{"encoder_arch": "resnet_bottleneck", "model": "image VAE", "crop_scale_min": 1, "translate": 0.12, "encoder_depths": [3, 3, 3], "decoder_weight_standardization": true, "init": "trunc_normal_002", "max_steps": 9500, "lr_schedule": "cosine"}
Rows from block 5 of the decoder of a small image VAE, named by matrix and row number. Rows with one number belong to one channel. Each number is 128 + 32 x the weight over its row's rms, rounded and kept within 0 to 255. All counts start at 0. After the name is the row's rms in percent of the matrix's.
After each channel's rows are labels from the 100 images, of 14976, where the channel reaches its highest value: "top examples" is what is common among them. Only what is clearly more common there than usual is listed. The data: made-up ball-and-stick molecule models. In brackets: how many of the 100.
# convs1: first pointwise conv (decoder.decb.1.1.convs.1.weight, 128x128x1x1, standardized in use), inputs 0-42
# convs3: second pointwise conv (decoder.decb.1.1.convs.3.weight, 128x128x1x1, standardized in use, transposed), outputs 0-42

convs1.54 078 [144 147  94 102 113  56 102 112 135  75 125 127  64 113 151 166 111 124 153 138 156  80  99 117 127 105  96 153  84 190 165 190 121 117 148 205 130 131 184 169 110  92 106]
convs3.54 064 [122 195 173 150 104 158 127 196 110 150 157 131 136 160  94 188 137  73  65 105 115 110 126 110 127 123  89 187 121 109 137 123  65 126 116 121 111  99 136 162  84 105 160]
top examples: small balls on sticks (64)

convs1.18 085 [109 130 134 112 152 135  98 108 115 117 125 120 108 132 111 130 137 119  99 111 134 127 116 200 112 114 108 113  25 108 132 161 118 115 157 109 110 255 106 153 143 103 108]
convs3.18 062 [122 196 174 150 104 147 127 196 110 150 157 131 138 164  94 188 137  71  64 105 116 111 125 110 126 135  88 188 121 109 137 122  64 128 116 121 112  97 136 162  83 104 161]
top examples: dark backdrop (99); balls and sticks (64); orange ball (61); balls: three (30)

convs1.127 084 [123 139 132 123 106  78 156 129 129 141 107  96 124 119 143 125 135   1 136 117 208 115 108 133 147  21 135 126 121 148 150 153 127 151 144 113 131 145 170  95 123 121 207]
convs3.127 064 [122 198 173 150 103 147 127 197 110 150 157 131 137 156  94 188 137  72  62 105 115 110 126 110 126 157  90 187 123 109 137 123  64 127 116 120 111  97 136 162  83 105 160]
top examples: balls: three (30)

convs1.33 080 [117 129 153  79  92 105  51 164 232 105 150 120 160 130 146 131 140 102 115 102  94  88 105 168 116 143 142 130 136 232 149 130  93 116 113  66 127 116 147 116 110 139 151]
convs3.33 065 [122 198 172 150 103 148 126 194 111 153 154 131 134 165  95 188 136  70  64 106 112 106 131 110 120 112  89 185 119 100 136 123  63 131 117 122 114  94 137 159  84 106 159]
top examples: balls and sticks (81); green ball (73); balls: three (43); balls: four (26)

convs1.32 109 [134 149 104 135 166 105 154 123 109 143 107 114  93 148  90 131 130 134  79 116 150 119 155  81 128 110 122 133 134 136 114 163 116  97 105 183 168 101 107 174 152 141 123]
convs3.32 127 [137 211 188 114 115 154 132 166 107 144 131 113 111  70 116 202 173  79  66  92  81  79 165 112 127 100 116 147 119  71 148 158 115  80  99 118 132  99 120 131  72 127  84]
top examples: small balls on sticks (76)

convs1.24 111 [123 156 106 159  86 147 110 129 134 137 130 128 173 107 110 139 214 102  98 164 125 130 141 133 117 135 122 160 176 131 144 141 135 122 130 243 168 121 147 195 129 153 142]
convs3.24 255 [109 121 125 121 153  77 141 110 114  92 130 152 111 102 139  98 107 174 141 129 109 125 164 149 103 126 176  93 157 179 153 180 162 150 123  97 135 148 121  76 150 115  40]
top examples: green ball (100); balls and sticks (65)

convs1.96 138 [ 92 117 153 139 150 132  78 134 124  77 155  71 208 135 120 120 137  77 115 149  94 109 106 202 146 119 131 147  88 125 140 154 126 105 111 123 107 122 152  83 135 151  95]
convs3.96 071 [121 179 164 152 107 140 128 195 112 154 158 132 128 167  97 186 138  88  85 106 116 126 128 113 137  98  90 178 106 122 136 124  75 114 116 121 109 119 136 159  90 106 152]
top examples: green ball (85); small balls on sticks (60); balls: three (36)

convs1.10 088 [146 142 123 119 134  29 112 130 123 126  96 160 103 137 143 138  92 105 128 132  66  98  96 116 119 121 129 128 134 141 100 132 150 170  99 127 121 130 126 136 115 125 138]
convs3.10 062 [122 197 174 150 103 158 127 198 110 148 158 132 134 162  93 189 137  72  64 104 114 109 127 110 127 133  90 188 122 108 137 123  63 127 116 120 112  97 136 161  82 104 160]
top examples: balls: three (36)

convs1.119 138 [123 130 134 108 123  97 113 135 171 118 174 128  95 123 128 157  90  31 118 132 106 117  85 182 140 118 127 134 160 137 101 124 113 121 137 112  98 106 145 124 132 102 167]
convs3.119 063 [122 194 172 149 103 149 127 196 110 151 154 131 136 159  94 189 137  73  64 105 116 110 126 110 126 128  89 188 121 109 137 123  64 127 117 121 112  98 137 164  84 105 161]
top examples: space-filling (70)

convs1.38 068 [144 151 119 116 105 179  44 158 139 135 121 130  75 118 137 138 132 111 149 122 139 116 136 166 116 108 128  64 134 171 107  97 101 131 116  88 124 128 135 138 103 116 163]
convs3.38 064 [122 196 173 150 103 149 127 197 110 150 157 131 137 158  94 189 137  73  65 105 115 111 126 109 126 188  89 187 122 108 137 123  66 126 116 121 111  99 136 162  83 105 159]
top examples: green ball (91); balls and sticks (66); balls: three (32)

convs1.121 096 [106 116 133  80  93  61 118 110 137 135  31  83 121 114 137  90 110  63 185 127 140 216 187 132 159  68 139 118 113 119 133 174 108 161  70 139 131 130 144 109 130 128  85]
convs3.121 113 [132 234 184 108  99 153 117 173 119 114 132 121  78  95  99 151 153  59  65  98  98 108 154 106 113 117  92 170 118 134 135 129  51 169 110 117 163  88 135 125  93 119 147]
top examples: dark backdrop (100)

convs1.102 127 [103 123 153 134 169 149  86 115 102 108 153  67 213 107 116 125 141  84 122 140 102 113 123 255 143 116 131 147  76 106 122 155 113  95 113 108 113 126 116  91 128 133 106]
convs3.102 063 [121 197 173 150 103 144 127 199 109 153 159 132 127 164  93 188 137  75  68 103 113 111 130 110 125 148  88 187 115 113 138 123  63 125 115 120 113 104 136 158  83 104 157]
top examples: green ball (90); balls: three (30)

convs1.44 079 [133 137 126 137  95 122  95 140 124 136  79 173 194 139 136 113 118  92 148 163 122 129 109 128 102  94 134 137 139 148 240 192 152 101 162 123 125 125 117 141 136 115  91]
convs3.44 077 [117 182 167 157 109 134 132 196 104 152 176 137 141 191  84 172 129  80  68  98 119 124 115 119 159 125  91 186 112 119 140 118  67 132 112 116 113  99 126 164  93 101 161]
top examples: dark backdrop (93); space-filling (63); balls: three (42)

convs1.105 101 [139 146 120 141 142  53 131 146 150 144 106  72 133 139 136 154  70  94 129 146 139 135 167 129 133 140 153  60  97 134 211 162 133 125 112 120 110 171 160 154 163  82 154]
convs3.105 066 [122 193 171 150 104 134 126 194 111 148 155 131 137 157  95 186 136  75  68 106 115 112 126 110 127  90  91 184 121 109 136 123  68 126 117 121 112 101 136 161  85 106 159]
top examples: dark backdrop (96); balls and sticks (60)

convs1.113 122 [113 124 126 157 124  55 118 121  88 142 127 134 127 144 118  82 204  77 139 116 140 136 148 143 121 136 128 139 128 101 143 132 138 107 147 138 157 126 139 115 126 147 134]
convs3.113 066 [122 193 171 149 104 146 127 194 111 150 156 131 136 159  95 187 137  75  68 106 116 112 126 110 127 179  90 185 121 109 136 123  68 126 117 121 112 100 136 162  85 106 159]
top examples: small balls on sticks (70); balls: twelve (27); balls: eleven (26)

convs1.30 119 [112 140 117  96 130 162 110 116  63  92 111 121 167  55 102 122 148  99 135 158 124 105 140 167  98 134 147 136 145  89  69  77 117 101  97 155  47 163  84 144  97 178 142]
convs3.30 065 [122 193 172 147 104 151 127 193 111 149 155 131 134 160  95 186 137  73  64 106 116 110 125 110 127  86  89 185 121 111 136 122  64 128 117 122 114  99 136 163  85 106 161]
top examples: balls and sticks (69); yellow ball (69)

convs1.7 093 [126 112 177  89  97 130 128 186  63 158 144 163  94 138 151  95 143 146 136 135 185 179 139 101 154 167 168 174 141 108  95  94 151 152 147 123 134 163 167 140 166 152 159]
convs3.7 064 [122 193 172 150 104 147 127 196 110 150 157 131 136 161  94 188 137  74  67 105 116 111 125 110 128 153  89 187 121 109 137 123  66 126 116 121 111  99 136 162  84 105 160]
top examples: balls: four (26)

convs1.2 079 [115  96 161 115 165 153  87 120  44 141 120 150 102 141 118 102 112 111 108 143 153 122 158 224  89 129 134 120  59  74 140 121 122 147 136 119 111 173 112 141 105 137 108]
convs3.2 095 [124 171 158 142 112 141 127 173 116 143 146 130 134 150 106 168 134  91  87 114 120 117 126 115 127 102 101 168 123 115 134 124  87 126 121 124 117 108 134 151  99 113 150]
top examples: dark backdrop (100); balls and sticks (75); balls: three (48)

convs1.86 097 [135 123 130 131 153  16 135 142 108 128 187 118 112 131 128 120 111 153 129 116 146 126 130 171 159  15 115 142  90 152 146 149 127 169 177  92 128 130 153 148 129 134 110]
convs3.86 065 [122 191 172 149 104 147 127 195 111 150 156 131 137 160  95 188 137  74  66 106 115 111 126 110 127 189  89 186 121 109 136 123  67 125 117 121 112  99 136 163  84 106 160]
top examples: dark backdrop (99); space-filling (62)

convs1.72 126 [168 129 143 133  99 133 123 108 109 154 107  87 173 150 146 152  84 153 129  91 111 113  90 120 159 137 124 164 140 165 202 125 158 132 108 108 105 123  98  87 121 123 100]
convs3.72 135 [130 152 149  86 105 132 135 109 146  97 160 126  58  84 134  97 157 107 102 123  90  90 154 110 108 138 115 167 125 116 123 136 111 224 114 128 187  78 146 109 110 122 122]
top examples: balls: three (37)

convs1.19 123 [140 144 148 111 124  80 126 153 210 103 164 152  73 131 148 170 111 133 125 107 172 136 106 121 184 120 140 153 112 176 141 141 106  98 168 110 108 125 176 161 163 118 144]
convs3.19 076 [123 185 166 146 107 147 127 185 113 147 152 131 135 211  99 178 136  81  75 109 116 113 127 112 126 178  95 178 122 111 135 124  75 127 118 122 115 103 135 155  90 109 155]
top examples: balls: twelve (31)

convs1.100 119 [101 121 151 145 167 165  83 127 103 112 152  69 217 119 117 124 124  89 118 142 102 120 130 255 145 113 135 145  74  89 134 140 115  88 113 108 106 131  95  94 134 140 110]
convs3.100 065 [121 195 171 150 104 144 128 197 110 150 158 132 128 163  94 186 137  77  71 104 113 112 130 111 126  83  90 184 116 114 137 123  65 123 115 120 114 106 136 156  84 104 156]
top examples: green ball (91); balls: three (28)

convs1.66 092 [157  77 186 107 135 153 102 152  70 156 171 158 104 146 127  91 128 112 137 147 130 153 133 153  99 162 161 139 104  72 119  85 169 147 150 112 119 118 136 150 117 161 153]
convs3.66 068 [123 189 170 148 105 146 127 192 111 148 155 131 135 159  96 184 136  77  70 107 116 113 126 111 127 198  91 183 121 111 136 123  70 126 117 121 112 101 136 160  87 107 158]
top examples: space-filling (77)

convs1.39 068 [140 149 130 103  95 154  51 159 197 132 115 126  91 120 137 144 133  99 150 116 132 106 143 169 122 104 116  79 130 189 113  92  98 141 114  77 124 122 129 130  96 111 158]
convs3.39 065 [122 197 173 151 104 149 127 196 110 151 157 131 137 157  94 188 136  73  65 105 114 110 127 110 126 179  91 185 123 107 137 124  67 126 116 121 111  98 136 160  84 106 157]
top examples: balls and sticks (75); green ball (74); balls: three (38); balls: four (31)

convs1.104 089 [136 164 139 106 153  83 125 142 148 110 153 121  97 142 123 157  70 117 121 120 128 126 114 174 217 124 123 125  85 154 168 165 119 118 146  63 108 153 131 129 158 100 118]
convs3.104 070 [122 187 168 146 107 146 128 189 112 146 154 131 136 190  97 181 136  78  70 108 117 110 125 112 123 179  93 180 121 111 136 123  70 132 118 122 115  99 136 157  87 107 159]
top examples: dark backdrop (100); orange ball (66); balls and sticks (60)

convs1.56 069 [113 139 133 113 148 155 142 143 146 109 164 143 199 102 124 128  10 157 113  95 118 123 104 145 128 114 181  95 144 162 181 137 144 124 136 104  91 138 100  98 142 160 131]
convs3.56 112 [109 120 151 160 121 135 131 167 112 178 146 137 132 210  88 197 121 121 128 105 141 137  99 122 170 115 109 200 101  94 135 102  77 147 122 135 104 118 130 172  96 101 164]
top examples: balls: three (31)

convs1.9 102 [134 130 124 141 136   0 130 120 113 127  71 152  87 135 133 129 109 113 126 120  62  89  66 135 124  27 126 132 141 127 120 135 183 144 118 123 123 130 123 145 107 127 112]
convs3.9 078 [123 180 166 145 108 144 127 184 113 146 152 131 134  94 100 177 135  82  76 109 117 113 126 113 127 133  97 177 124 111 135 124  76 126 118 122 114 104 134 157  91 109 154]
top examples: dark backdrop (91); balls: three (37)

convs1.99 123 [107 128 142 123 167 158 102 119 119 119 143  63 228 118 119 120 138  85 131 144 105 109 129 255 127 110 136 153  71  95 143 140 116  99 111 117 119 123 107 118 129 129 109]
convs3.99 071 [122 193 173 144 107 146 128 189 111 147 154 132 130 160  95 180 135  74  62 105 115 106 129 113 121 196  93 180 126 112 137 124  68 133 116 121 117  99 134 158  87 106 155]
top examples: green ball (80); balls: three (29)

convs1.61 087 [ 97 137 117 100 115 155 106  92 144 141 175 162 177 130 175 145  11 147 132 104 127 132 120 119  98 131 101 137 140 170 178 133 138 172 145 118  77  93 116 109 141 152 138]
convs3.61 146 [ 98 105 132 179 140 126 136 162 115 170 160 142 130 224  94 192 120 153 136 114 152 152  88 127 176 114 104 176 100 114 131 104 111 129 126 138  98 119 133 166 108  98 164]
top examples: small balls on sticks (72)

convs1.98 150 [109 110 118 107 103  29 111 125  85 143 150 130 126 137 114 113 115  62 168 119 124 161  98 134 108 124 166 102  71 123 156 165 161 123 126 117 132  84 110 139 168 117 128]
convs3.98 157 [101 107  88 128 120 145 123  79 140 126 209 112 105 188 116 111 152 137 126 158 131  32 137 125  95 147  95 118  74 105 152 156 128 198  94 105 153 101 146 153  90 110 132]
top examples: blue ball (99); space-filling (60)

convs1.8 088 [142 140 121 116 130  12 123 130 122 133  90 164 114 130 142 138  92  70 124 128 147 128  71 122 119  89 125 123 135 139 107 134 153 163  71 128 120 130 123 131 112 125 151]
convs3.8 065 [123 201 173 153 102 146 126 197 110 147 156 131 133 156  94 183 136  71  62 106 112 111 129 110 127 106  92 187 123 110 136 123  61 128 116 120 114  99 136 154  83 106 157]
top examples: balls: three (38)

convs1.29 128 [125 161  97  96 138 102 114 116  69 126 135 185 128  59  95  74 138 182 104 151 198 100 158 160  83 114 108  86 143 105  66 100 120 102 112 157  63 155 185 170  90 189 171]
convs3.29 073 [123 184 167 146 108 144 127 187 112 147 154 131 136 159  99 181 136  80  74 108 118 112 125 113 126  90  94 180 122 111 136 124  74 126 118 122 114 103 135 159  89 108 156]
top examples: yellow ball (80)

convs1.85 125 [154 116 171  74 134 149 114 106 133 111 139  92 131 153 135  82  34 171 148 139 178  95  82 134 149 117 174 178  99 138 159 133 162 132 154  94 147 168  77 119 170 102 142]
convs3.85 179 [125 148 137 177 155  95 152 165 118 150 148 145 229 177 117 200 119 118 132 104 133 153 135 128 164 140 121 110 135  70 142 142 151  16 102 121  64 138  94 136 119 111 128]
top examples: small balls on sticks (69); balls: four (26)

convs1.89 075 [126 120 142 131  79  79 188 106 104 133  95 108 127 165 107  95 117 114 160 107 155 124  91 134 142 113 161  89 144 112 122 137 141  70 111 122 116  67 104 176 117 131 113]
convs3.89 189 [106 102 151 178 140 111 133 193 108 161 155 144 183 178 113 206 112 158 141 124 152 156  95 131 143 114 145 143 119 121 127 125 114  73 129 117  54 166 129 172 108  99 135]
top examples: small balls on sticks (77)

convs1.68 094 [155  84 185 114 133 162  97 180  89 126 176 156  96 142 143  84 137 148 144 142 122 170 188 152 115 167 177 127 131  75 114  75 164 141 134 110 115 106 143 143 151 160 160]
convs3.68 063 [122 195 173 150 103 147 127 197 110 150 157 131 135 161  93 188 137  73  65 105 115 111 126 109 127 162  88 187 121 110 137 123  64 126 116 121 111  99 136 163  84 105 161]
top examples: space-filling (74)

convs1.1 088 [129 101 184  77  99 130 113 168  52 156 133 158  88 143 152  96 140 148 131 141 167 176 136  99 139 165 165 179 134 104 112  92 150 156 134 131 132 178 157 149 156 159 139]
convs3.1 073 [123 184 167 147 107 144 127 187 112 147 152 131 133 157  98 180 136  81  75 108 117 114 126 112 129  87  93 179 121 113 136 124  74 126 118 122 114 103 135 157  90 108 156]
top examples: balls: four (28)

convs1.120 084 [126 138 134 122 106  80 136 129 132 142  65  80 139 111 155 126 130  55 141 122 230  95 140 131 151  94 131 116 121 138 146 142 113 138 154 112 128 143 169  99 110 123 208]
convs3.120 067 [122 198 170 151 103 146 127 195 111 150 158 131 135 160  95 184 136  72  62 106 114 109 126 111 125 108  93 185 122 111 137 123  63 128 116 120 112  96 136 160  85 106 159]
top examples: small balls on sticks (68); balls: three (34)

convs1.49 075 [162 144 101 113  81  50  96 126 138 111 135 132 102 115 154 145 100 159 156 129 146 110 116  67 112 100 125 174  46 213 129 180 128 117 142 220 129  95 175 172 118 104 120]
convs3.49 064 [122 197 174 150 104 147 127 197 110 150 158 132 135 160  93 189 136  73  64 105 114 109 126 110 127 123  90 188 122 110 137 124  66 127 116 121 111  99 136 161  83 105 159]
top examples: small balls on sticks (61)

convs1.28 132 [ 99 153 105  80 136 112 114 120 104  99 167 159 154  53 118  77 126 141  92 141 194 107  90 164  83 114 143  80 139 132 105 134 105  92  90 166 111 160 166 164  91 185 169]
convs3.28 063 [121 193 173 150 105 146 128 196 110 150 158 132 137 166  94 189 136  72  65 105 116 109 125 110 125 141  89 188 121 108 137 123  65 126 116 121 112  99 136 163  83 104 160]
top examples: space-filling (65); balls: three (34)

convs1.93 061 [121 144 125 136 116 100  76 127 110 120 150  58   0 130 120 127 129 122 121 124 151 135 112 123 136 137 108 152  96 155 143 130 140 163 137 130 138 155 119 137 119 126 109]
convs3.93 081 [124 177 163 149 108 143 127 184 114 148 150 131 130 153 102 176 135  85  80 110 118 114 126 113 129  90  97 176 121 111 135 124  78 123 119 123 114 105 135 156  94 110 152]
top examples: balls: three (32)